python train.py --arch="unet" --model="image denoising model" --dataset="gratings and oriented noise at many angles and scales" --train_examples=197500 --image_size=32 --crop_scale_min=0.8 --horizontal_flip=false --task="denoising" --loss="mse" --noise_std=0.6 --norm="batchnorm" --hidden_act="mish" --widths=[64, 128, 256] --blocks_per_level=2 --block="plain" --attention=false --upsampling="pixel_shuffle" --init="lecun_normal" --optimizer="soap" --beta2=0.99 --learning_rate=0.0035 --beta1=0.9 --shampoo_beta=0.95 --eps=1e-08 --precondition_frequency=20 --max_precond_dim=512 --merge_dims=false --one_sided=true --adamw_lr_other_params=0.0013 --max_grad_norm=5.0 --max_steps=18600 --batch_size=128 --epochs=12.1 --lr_schedule="step" --warmup_steps=550 --weight_decay=0.1 --adamw_weight_decay_other_params=0
Rows from block 7 of a small image denoising model, named by matrix and row number. Each number is 128 + 32 x the weight over its row's rms, rounded and kept within 0 to 255. All counts start at 0. Numbers have three digits each.
After each channel's rows are labels from the 100 images, of 14976, where the channel reaches its highest value: "strongest on" is what is common among them. Only what is clearly more common there than usual is listed. The data: gratings and oriented noise at many angles and scales. In brackets: how many of the 100.
# conv: 3x3 conv (model.decb.0.1.conv.weight, 128x128x3x3, each kernel summed), inputs 64-127

conv.113:165114180120117067126091032127118104144126132134058125100114158146120115143123093153132109156099114088197128159134142126153131118114110119109131113157151133119142129125144108109126130143125084
strongest on: filtered noise (63); very fine (54)

conv.108:133132132125117143123136119222134134125050128120123136113165124133118134133125131134116125140134147127127163121127139117129123130131117130140000122141136122156145121188123128255135133133105124
strongest on: square grating (41)

conv.20:136139076119130115108111146121122117124139104101040110085096133098149121054102112100135104117056182065110134083132122051145140126092112129118129109134056124118096123129128114129128114099132112
strongest on: sawtooth grating (75); very fine (44); stripes at 135 degrees (33)

conv.51:129140149132138149116126131128145101122106059105114117147140102122069137155093064085137127127144152136072136099115125162133096139133108106127119115159133135120034122144063088129102114112131112
strongest on: stripes at 0 degrees (31); stripes at 165 degrees (27)

conv.30:139114121108127193117168134134121128136127113132042142146139098106075166132134092138095158158187150142144096096131109083130123171125092250093154113125091132130107132135140058134138116067168131
strongest on: coloured (100)

conv.24:109088142138125140089061064123141120096110047123255109119120086121090129128114101063081174142133094126096155129045111096122123135089133119089125124125124148136148140132123041138111124115130139
strongest on: sawtooth grating (100); fine (66); stripes at 150 degrees (30)

conv.55:149141137126111104130143194124111073100099081069141167132132062143132125076064147120147097122088117133094152095013124154135128133106108120106120145107108106135148124115105104111163114125122126
strongest on: dashes (100); very fine (46)

conv.100:127102154128135155069114142128108124115122102077088093216115052162121117103110140135099116126084052096090144114118115163053120115091109132130137118149143133127121129147131107129075112135119092
strongest on: sawtooth grating (79); stripes at 15 degrees (78)

conv.12:130140132130124133107120072137140129181126136123145129104148137130128145128118130160121159130136149126134145127141177111121109149144150128162141127121152048134138127121180130140138126086146130
strongest on: stripes at 165 degrees (40); square grating (38)

conv.71:091131091130128115159093153123114135137127094104135136241123070134139129211101138141121118127115104109101144112069156123087123147084132123109120095114109118131089136124128126121126112106129106
strongest on: stripes at 165 degrees (87); sawtooth grating (83)

conv.98:133144106123125162129140094115130043158124140130138150126139123118106137129163131136068118115106050120158129116114096141121129148096111122105124095132107174115085129121005094130116124120149163
strongest on: windowed patch (79); very coarse (47); stripes at 165 degrees (37)

conv.67:123072084122120105130100167115130075148118150138082135106098120125083110141115113097150133138069093121144124105094110152145134121124109143097105117097119121116121117133138086112148106126120118
strongest on: dashes (91); fine (45); angle: stripes at 45 degrees (28)

conv.75:128133141144129106127132049116131200144118100171142132124136106114158131004154128165100081125110151115132137122176078126135120146115114125041129126122081124123142134145134066106156123148134109
strongest on: very fine (97); dashes (60); stripes at 45 degrees (34)

conv.92:121142099138125091182082041122126147159123102188126130085143128126138128111122100091117126119102128121118156117071133119155124149118112128086133145091118142120008126133127069125136120132126096
strongest on: dashes (85); very fine (49); stripes at 135 degrees (44)

conv.0:121070095128116118122144115120112083139096106145111139140143158132116102151080139054040121138070097114143139143123112150121139143078143132041132062135091129117097119127160092117152124137136155
strongest on: very fine (76); stripes at 75 degrees (42); stripes at 90 degrees (40)

conv.3:120130146125131164148130000126137104121132123131121145118124143140150132129120127138104044118110157120159123126185136069139128125080139145106124117138143125113133124138133116126117119126128106
strongest on: dashes (86); stripes at 30 degrees (49); stripes at 45 degrees (47)

conv.35:152142132198111147116135129118155129146106113123126127130121165160102128138133089128134121188124113084134174083117139121153142150154111240163106126156116148128132135116149045124137156063148115
strongest on: coloured (100); square grating (60)

conv.109:115115155086133172112143102128118166126124107070085084164074042127150115156127155122136173089185124164106046133119108108106129105110158043187130107146104128119157122140119155121078085149102074
strongest on: dashes (60); very fine (47); stripes at 150 degrees (31)

conv.41:077104126113159193066105010090126095153104151020062119095147111126152134167107119116118160147115105120055144128115091092127135138112156172160176119130117118146138129142124055107078148155093100
strongest on: coloured (100); scale: fine (45); stripes at 150 degrees (40); stripes at 135 degrees (30)

conv.119:127137130134122152122088117000132142120170127104117134103056123124132112137164137143100119144129156125125165127119151119114128143139111127147129120112137127207141100213125112117135111087133120
strongest on: coloured (100); kind: windowed patch (42); stripes at 75 degrees (33); stripes at 60 degrees (32)

conv.101:143125141138118176065158067126141122108128128173143144093122120142112140038156095119080162140140068115191101092184131124130125079160117111000135111128118145135126130141113077122116127163143102
strongest on: stripes at 120 degrees (47); dashes (46)

conv.80:030105098121124153081136092133123086131139091073143118025109101107076127173092104117144131123074039088076113074097138119220130125055106135141115065101112121126113125118140128123130110115125089
strongest on: sawtooth grating (100); stripes at 165 degrees (58); stripes at 0 degrees (27)

conv.32:128133104125150162134151107108128075000126138136131141132112114123139128131137140126041134127121070126163122110113087137130124123108100123140123121134120000123108135132171113124115134128128148
strongest on: windowed patch (67); stripes at 0 degrees (33); stripes at 15 degrees (32)

conv.91:160064106122137056135065145121125162122087126147124132140119119146112111109097120107112124093071123133117074105022171105130146149122121120099102124127117117136081114165134118113141152137136083
strongest on: very fine (79); square grating (56); stripes at 90 degrees (43)

conv.69:143114082129134148127089079142139189124129151153144164107132082163128120221139135102108133125114047114086130104026143152132119149160143112112132136045159127126081142139115096139139118127113120
strongest on: sawtooth grating (87); stripes at 90 degrees (53)

conv.16:110120107133130145125126108128009124121132127129114118129130167139109125127134082116131136119129137131129145137134109130122139131136130123115134138126128130126113130130130149133124123129129131
strongest on: noisy (100); very fine (42); stripes at 75 degrees (26)

conv.104:125079111144120136137144125147119132109092118137118142111068079121032058093109092135119093114080165119112074089104109147136132108105105153121063105109127120170138158131125099104128086103169097
strongest on: square grating (48); very fine (43); stripes at 75 degrees (40)

conv.15:130122144133127147120126067117134235135109078157134109141128087138131127104145108092050182120150127143119120109065107109130125144101175129129128125120103136129208144124125110114111133164134141
strongest on: very coarse (53); windowed patch (42); angle: stripes at 120 degrees (26)

conv.110:130147171119141119125120217136126158036113089108151113130140098128115157101125127183146131142152119129129197103105114149112115144116122141085118129027121100150122122109148135129109120112132126
strongest on: dashes (100); very fine (71); stripes at 75 degrees (28)

conv.76:159133113130139181078112185123128062119117114023108161097130078095106143161091131121163137127160117132092122133107135147127113122045119121186110063162121129126203126134127096125091119108124107
strongest on: dashes (100); stripes at 45 degrees (34); stripes at 30 degrees (32)

conv.82:154124121131115126105130069127162075148149092071135146147074092128122130139100105106168140117129215136075126109178137105158120103096139117216127119135119119130157122143122075133065112121096080
strongest on: low contrast (68); fine (51); sawtooth grating (42); angle: stripes at 135 degrees (28)

conv.1:117132118128127171142137068121130154135203096128129109134218113122125068143064088141154096076159143137075111106184110116131106158141149124164108108101138120065040122135121144138121106147176054
strongest on: stripes at 45 degrees (31); stripes at 30 degrees (27)

conv.117:127140124127114127118120113133136130051128138144135134121133133128148141129139145125118126121135142116151168125130155146121093140135139125123154132113107128139123122124148148147145128091135133
strongest on: noisy (61); square grating (37)

conv.93:127122113028133085133132111118087153130122111126178118124075117140156107102116162150156082071093151112135014133122124098114123096115150149141122128138106127122133107111119209118162065152076042
strongest on: sawtooth grating (96); very fine (73)

conv.52:117095136110107123090118179131121119134090120009107166143126088132107127164081134096163112117101012132080071112136131145103134119046105118169109110118116133143104120125141158107123095158107084
strongest on: dashes (83); stripes at 90 degrees (42); stripes at 0 degrees (26)

conv.27:127112092135181073120074075153079159109113140113122117035107018148168142078129165146084115113114145123113097125130142067106089123109147153179111067153121102124093152110139130135152129086109079
strongest on: noisy (75); very fine (74); stripes at 135 degrees (32); angle: stripes at 120 degrees (25)

conv.123:095140102123127174160115000135138175130139145113120022162175111110175133152087057137102128115163149154128121117169127190105114142138139099125134095084126124119134132136134088116112112121146118
strongest on: sawtooth grating (87); stripes at 0 degrees (32)

conv.7:040126141142140162156125056140151152132139087128081091104134125109116142135110093120102100120161171124155155131205151075159113141105124124089140109119125122130104113145134050135096123111131122
strongest on: coloured (96); stripes at 45 degrees (47); kind: dashes (43); stripes at 60 degrees (31)

conv.48:141115171129119092151157140139086136126124070127094111146122075000098117112127138136105092121103128128085155125102119135092135108116136128107136148116151128131126123141128124117094106135114080
strongest on: sawtooth grating (76); stripes at 105 degrees (52); fine (41)

conv.115:074147116118141135093089089120102103141119127131063097114166166122244142053168149146057111119117079112177141125115124139119141129083105136081127143143113161133000132125105122122124122117132099
strongest on: filtered noise (87); very fine (84); stripes at 105 degrees (28)

conv.84:125127131133134149130144108184130156129086124103111138112151111125120165127140123127123128117120183130100154123105085127120086150153130129148115125117131124000160125026132103154130131102147097
strongest on: coloured (99); stripes at 75 degrees (33); stripes at 60 degrees (25)

conv.42:123088123121126085142107121124147117142159107147196125103104097122102128057095122079099072122070207129129138096112110127135130119141098126150134139119130139139089122131106076127149116106138131
strongest on: stripes at 75 degrees (57); square grating (44); stripes at 60 degrees (33)

conv.96:154145108121128187120136137133137144127134037122184072196158062103057160161103074116119176130182089138123092100147134156100129139120122121099132089117132135135050121141141090126123102110161093
strongest on: dashes (74); medium (45); stripes at 15 degrees (27)

conv.43:122172117130120122134101131122132141199146122133126126129131112126152137140147128118137104137135152133157150109115129150122097132106111133117136127111096242143104112124034157145130129100133140
strongest on: noisy (78); very fine (57)

conv.26:117146123050126106163101112112110209118121109187104084105101105121133113041148109142117147074172178140157033114143118138127125099115137062072134167114108136114065124116134146132144088154089062
strongest on: filtered noise (91); stripes at 90 degrees (42); stripes at 105 degrees (26)

conv.95:153133146133118152110116075135144197091107090181136142120150115126141145180166097139125132140162074132136124104038167182134124145163154113148123141102220152119049131128124111116128115141131129
strongest on: noisy (66); stripes at 0 degrees (63)

conv.70:141122133124071061124127097142117230141179103113139102122061106139124140096115101125157084134150168126073122139131157112139110119153184144177129112115111126106174112131131132153119102154172135
strongest on: very fine (79); square grating (60); stripes at 75 degrees (40)

conv.97:137115122112120022129102045145136154120120120106140124108090133139127124131088149148154108138090184090095140121094136094131126107145121125205119110119175133135178117123134111118139129104117114
strongest on: stripes at 75 degrees (37)

conv.86:114137141100125162169111087104140172118121125137129107137101101137110122136111114138110116083179159132155080125225103096138140113125154045102125133131110133130141119109132163141105076138116072
strongest on: filtered noise (68); stripes at 30 degrees (38); stripes at 45 degrees (33)

conv.85:142121106119104170068174060133138212136146105130104133143156093126133157177154087147148150150156000120107156108087174192116128098173093147138111140102193133117113135108140121165129114149148089
strongest on: stripes at 0 degrees (57)

conv.112:000124197124125128114121133130116129147134136166129137091141095197127132142154118092141083089099122090143130121093137143200122139137116116128124118141098125117122128134133133120115111110137119
strongest on: stripes at 90 degrees (66); dashes (36); stripes at 75 degrees (28)

conv.6:000125242130133117137134134137108196125134158171107106121124084108110134141109125142100127138101117115106146121110121132248120122140105121117130126122148130139117109132127134125120112124123104
strongest on: stripes at 0 degrees (70); sawtooth grating (67)

conv.79:248109077115134096181098153132111119124119092105080115155137102000074132125121126111129120117107175143139151117086146105082132149108123127114133142080155131112112135150120118124103114101129093
strongest on: sawtooth grating (91); stripes at 75 degrees (71); very fine (47)

conv.25:101150126125120142095127071101122106111129150180106116105113131115122137028157089124053166157157148124200104102162118138128110080113085118000134114118102100130077121136097103117127127136138052
strongest on: stripes at 120 degrees (48); sawtooth grating (41); stripes at 135 degrees (39)

conv.38:073130114132128137122129119130072116126125125131123120129131106150117133136113123129113129132127136134134133133128131123000134133126121120121134133119125134132106129127134115128135139117135127
strongest on: noisy (100)

conv.54:133090152103146168103138110147125056138158108093128148120154081110039028133069116105180128118066146129085087118129073135135117084019131120123147109122114124068107131086133080145106094082166105
strongest on: coloured (100); fine (64)

conv.105:158164116124128164130129181131133152115135084114153000148139110112011131073115000120114142120193130149107145115108104089120135147127120127112128145100122126126139127127123124136100115126124089
strongest on: dashes (94)

conv.74:091116141076128123048066031112134158102117105106141093098121115130148091130126119118157161096118086135049081126046132126133134112100147103161134120142143137109082116136135156132114096127098076
strongest on: very fine (66); sawtooth grating (51); stripes at 135 degrees (46)

conv.57:108132098139129155072122066152130182140134095140142128116132120127172042171191088106113163133157032136147141098043130176120105163154152141103139147123155122133140109129155136096137084130160098
strongest on: coloured (98); stripes at 0 degrees (59); stripes at 165 degrees (27)

conv.34:116161095126131190084100144143144126115142180084110107175157071095108132123096095092168143120168146136094138093161152102147106107131120113192127088110123123141158109136121084127176110087136092
strongest on: sawtooth grating (91); stripes at 15 degrees (32); stripes at 45 degrees (30)

conv.83:132125145127117123112107058118152074101144085041124137135102084123137133140062076154148150122140216146094125111169150050135121116104133121209127101115118136135130121116110067136070120116113097
strongest on: low contrast (67); stripes at 135 degrees (39); sawtooth grating (36)

conv.120:129118135127133128105122121120092126129128125097090120105120078147141120151117147107135103115102116112119146140121115158000131124108120134141126085144136133122122131134123143119116122137124114
strongest on: sawtooth grating (95); stripes at 15 degrees (58)

conv.31:136099110127139076161059078136120167126103115219123117126088130152158225027126079117145186088151225128114119120137143074117120155130166111121129139115090126139147162142149135108137109102144046
strongest on: stripes at 135 degrees (44); stripes at 60 degrees (30)

conv.8:127100135189121143097157137120176125150119136132046145128149128093145122131101162112142109122087123153135156095120105083123136139096121090122132119140121125116122124139141049120128135103121181
strongest on: coloured (100); very fine (69); dashes (59)

conv.56:120126114125114137126110082108117140096122118199102101135140164147200139068129139142069136115130114085157120048127113148102122131087144136046126255101101073116069122129143086124146135112182119
strongest on: filtered noise (94); very fine (84); stripes at 75 degrees (38)